Rows from block 4 of a small self-supervised image encoder, named by matrix and row number. Rows with one number belong to one neuron. Each number is 500 + 50 x the weight over its row's rms, rounded and kept within 0 to 999. All counts start at 0. Numbers have three digits each. After the name is the row's rms in percent of the matrix's.
After each neuron's rows are labels from the 100 images, of 14848, where the neuron reaches its highest value: "strongest on" is what is common among them; "lies over" is the class under the peak. Only what is clearly more common there than usual is listed. The data: small charts drawn from random numbers. In brackets: how many of the 100, against the usual share in percent.
# fc1: MLP up (model.blocks.4.mlp.fc1.weight, 384x192), inputs 0-95
# fc2: MLP down (model.blocks.4.mlp.fc2.weight, 192x384, transposed), outputs 0-95

fc1.366 100:454428574500500465417446542475509500578356346447452516520593520467529500573481485567500500486470500524449500581534482483500500481456453454500463477449500464520573500411457500500500471453567523500437555548532451500500446470418566500560540477586637500478500500545567500502467500597500500440
fc2.366 089:500500493533500522640508482500562487533592571544481496492500529574487513519427453462494500500524552500608500450500500538513510500500412486517470632542424599500455503500547588521500490525500500568500427374541537541445512500542373475553563500388367512543500556456490476405588507500532523544
strongest on: dark theme (75 vs 30.2); pie chart (43 vs 7.2)
lies over: data marks (82 vs 20.7)

fc1.29 089:500436500500539500500500528502553550500503500597388445500640481500587443589500568574480568531455552462523500449500500505528500569500555500631479564544500500500550425567570398498500500470428467500419500595507446610500487572505544500500635467500500500500469590521484500392438526407512519500
fc2.29 091:544500439500443500549500547446500500576500500456585528480447569497419433509500470519447539500524488500501450546532432563486500500500500654431455500523442483542500514477401578543458371540515599500517548474431500431470426547500492541524500500500436500500582467500500477582535529439491500468
strongest on: dark theme (77 vs 30.2); flat (48 vs 12.8); area chart (43 vs 7.2); items: three (37 vs 13.1)
lies over: data marks (78 vs 20.7)

fc1.16 089:396484482420447470531500420500500485494503464532628500490478497541520459581562510500568500500488439534500521500500500500602543397571500498500546446500545483480500445546429504657564500452442563500389592500464500523500542425469546494509500469392538458500500556500549538557368452530550436423
fc2.16 090:500530565462476500437359522487461500595500543530432486500514547449473569480413500440430500500523555500630524565449480522486500500450513452535500403538544529641500642373438428452435500500500448467589406500436439500469507527561496500658466553423500507500500406523500500516500500500624521602
strongest on: dark theme (71 vs 30.2); stacked bars (42 vs 7.4)
lies over: data marks (71 vs 20.7)

fc1.1 108:500500500613510500574500513523550509519437569446500448500500500500494577500442500522428500500439500621452521508500406500500500587435500500454475500529497500530566406607525416513423614527476488453381436454500378496459575461505500516557500500453576485435500506572341548451500464500500609500
fc2.1 122:462445571541469456500581507434445485500500500513577500500459500462557450458500342490525500510500534482546394452531579500500457500481469491544465472546485460513507533554478459502438453416500633500596528511521507459556500500500500500435554483515387447435557446500538408591558556451494434434
strongest on: dark theme (98 vs 30.2); ring chart (33 vs 7.2)
lies over: data marks (80 vs 20.7)

fc1.107 099:666439544533500500501500500500576591500500500497528424389500500435452476500600500472500500591500500480477500560458542566500500507500500582500591597583500526549612500500398500548510493514500500499446500384529503555451500491500538500500580407455483442500500606494500500500500531486583510488
fc2.107 114:500518477499471572500475499506499492500574484500410663529422534508586510578500546500500548500424554500538438511519373567569500461437531496464441478513418528500400520523582440500533503500500489463416534448500500427554500500518631450630500538401447437481500441540526500418500565516500446500
strongest on: dark theme (75 vs 30.2); pie chart (27 vs 7.2)
lies over: data marks (99 vs 20.7)

fc1.273 117:545517500500450453445443380526500487500500457500500500500500450496421522551457500528403519470555500471600578510500514501478532485406500500484500474441500425532557500519491549527572500555500500491500429500446469458525500500500511569583520554572500514449397475500498468500502534431628533500
fc2.273 085:500500532481580494461500581500500517500500500549500372494476500390517568544523558449586586511500500500472501500487580500500500546550461422607415463505531500492506503471500420500518500500565530500395497500638376580453500485500500500504500533345500468551500472487511500446500532523412464520
strongest on: grid lines (64 vs 39.1); bar chart (29 vs 7)
lies over: data marks (60 vs 20.7)

fc1.231 095:397500555396559500500596466435491500478500500445480436454423527428524393509478529462551415590481446472500500500485386557500536500519538493542466458500587541518500468498500559500448409565524529428576500490500394459525500500536451491572529432500603455480500500552500563500547521412403539555
fc2.231 086:560552627500500462431389500500468500500455485545643534500542473530500500500380445500397452372573537533538443500539500500514500500500549421500500472447380500500639500443393500411587500550425500500516488500449545484524500500539506523500500637543500601543451500508520537500500478563500467480
strongest on: dark theme (60 vs 30.2); bubble chart (27 vs 7.1)
lies over: data marks (53 vs 20.7)

fc1.350 108:566500500507500425451405584539564500502500552592500479500492423500500500500431500500590500609500482481500436500500525593390651576473500427509500533502500481488545439484552512530461501541500494544410537503422419422455500500462500500457499500575624373452541500483487412512560500541500513500
fc2.350 118:557500513500492500517426499500520537500598471500509500500523421500499412533532562500500539459472483500548500500529631517467451535500480500477550500397524449486500500500438500477500505449500540433386511500500590500539570352581394500428500384429456500413473456513500500545500500452449546452
strongest on: grid lines (73 vs 39.1); bubble chart (40 vs 7.1)
lies over: data marks (59 vs 20.7)

fc1.240 100:500500541500551450476566453361588500465481500498500500482538545445392502544631440424459549465538500515500500500541500430472532429500498428536547455533532479500500556500456593440450500500500470429500546449407485500500509497528542500517407500455500492555533500398511500500455500500414472519
fc2.240 097:485488500539489482508468576500374403500476499532571514500440452466618610540500539472567500569476500500500500500461496570501500500434509557543498500507488602498446427480561526556554500500500500640415500500500537541500475500500500508388478500465472500500500476440436543500519500475484491500
strongest on: heat grid (63 vs 7.1)
lies over: data marks (75 vs 20.7)

fc1.36 108:500500500500450500534564461594613546477500587479587555500530553500330360458500511500498500474495538478500433468496537467425552500464500500500500434500476500599661500549500545613500500409557478500513500598565500472553521419465549500506500549488500447448500500540500568500511500399500428500
fc2.36 101:500437500576500366495504615435500409491423426500406516528459511500595500590500410440584500500481542496500551545500519455520500500518632488497507532551482463486425454500553397440569472526488535519394485524480639586500460570553465500537599499500556500473474500500500453500473500500564599463
strongest on: heat grid (52 vs 7.1); items: seven (39 vs 12.9); ring chart (26 vs 7.2)
lies over: data marks (91 vs 20.7)

fc1.17 116:514500528448450553500500500482500584500431366487412621493500425431507500555500511536500454567504526551446500599535500474538430500495455481492572500500611473519483543425437454500516460527473538402602500500540573500408493579405450443578500500585435500420500455500500500494588534511537500637
fc2.17 100:500505500497443500586421500500467412506579611500500433500573500618533408500500437534517581435425448500500592535435450500507559500427596448573500489465533471484545505500504498456491537469605500465500420500487500430465500391500500560396542505467500482505477500500500500500500500538429432459
strongest on: grid lines (68 vs 39.1)
lies over: data marks (44 vs 20.7)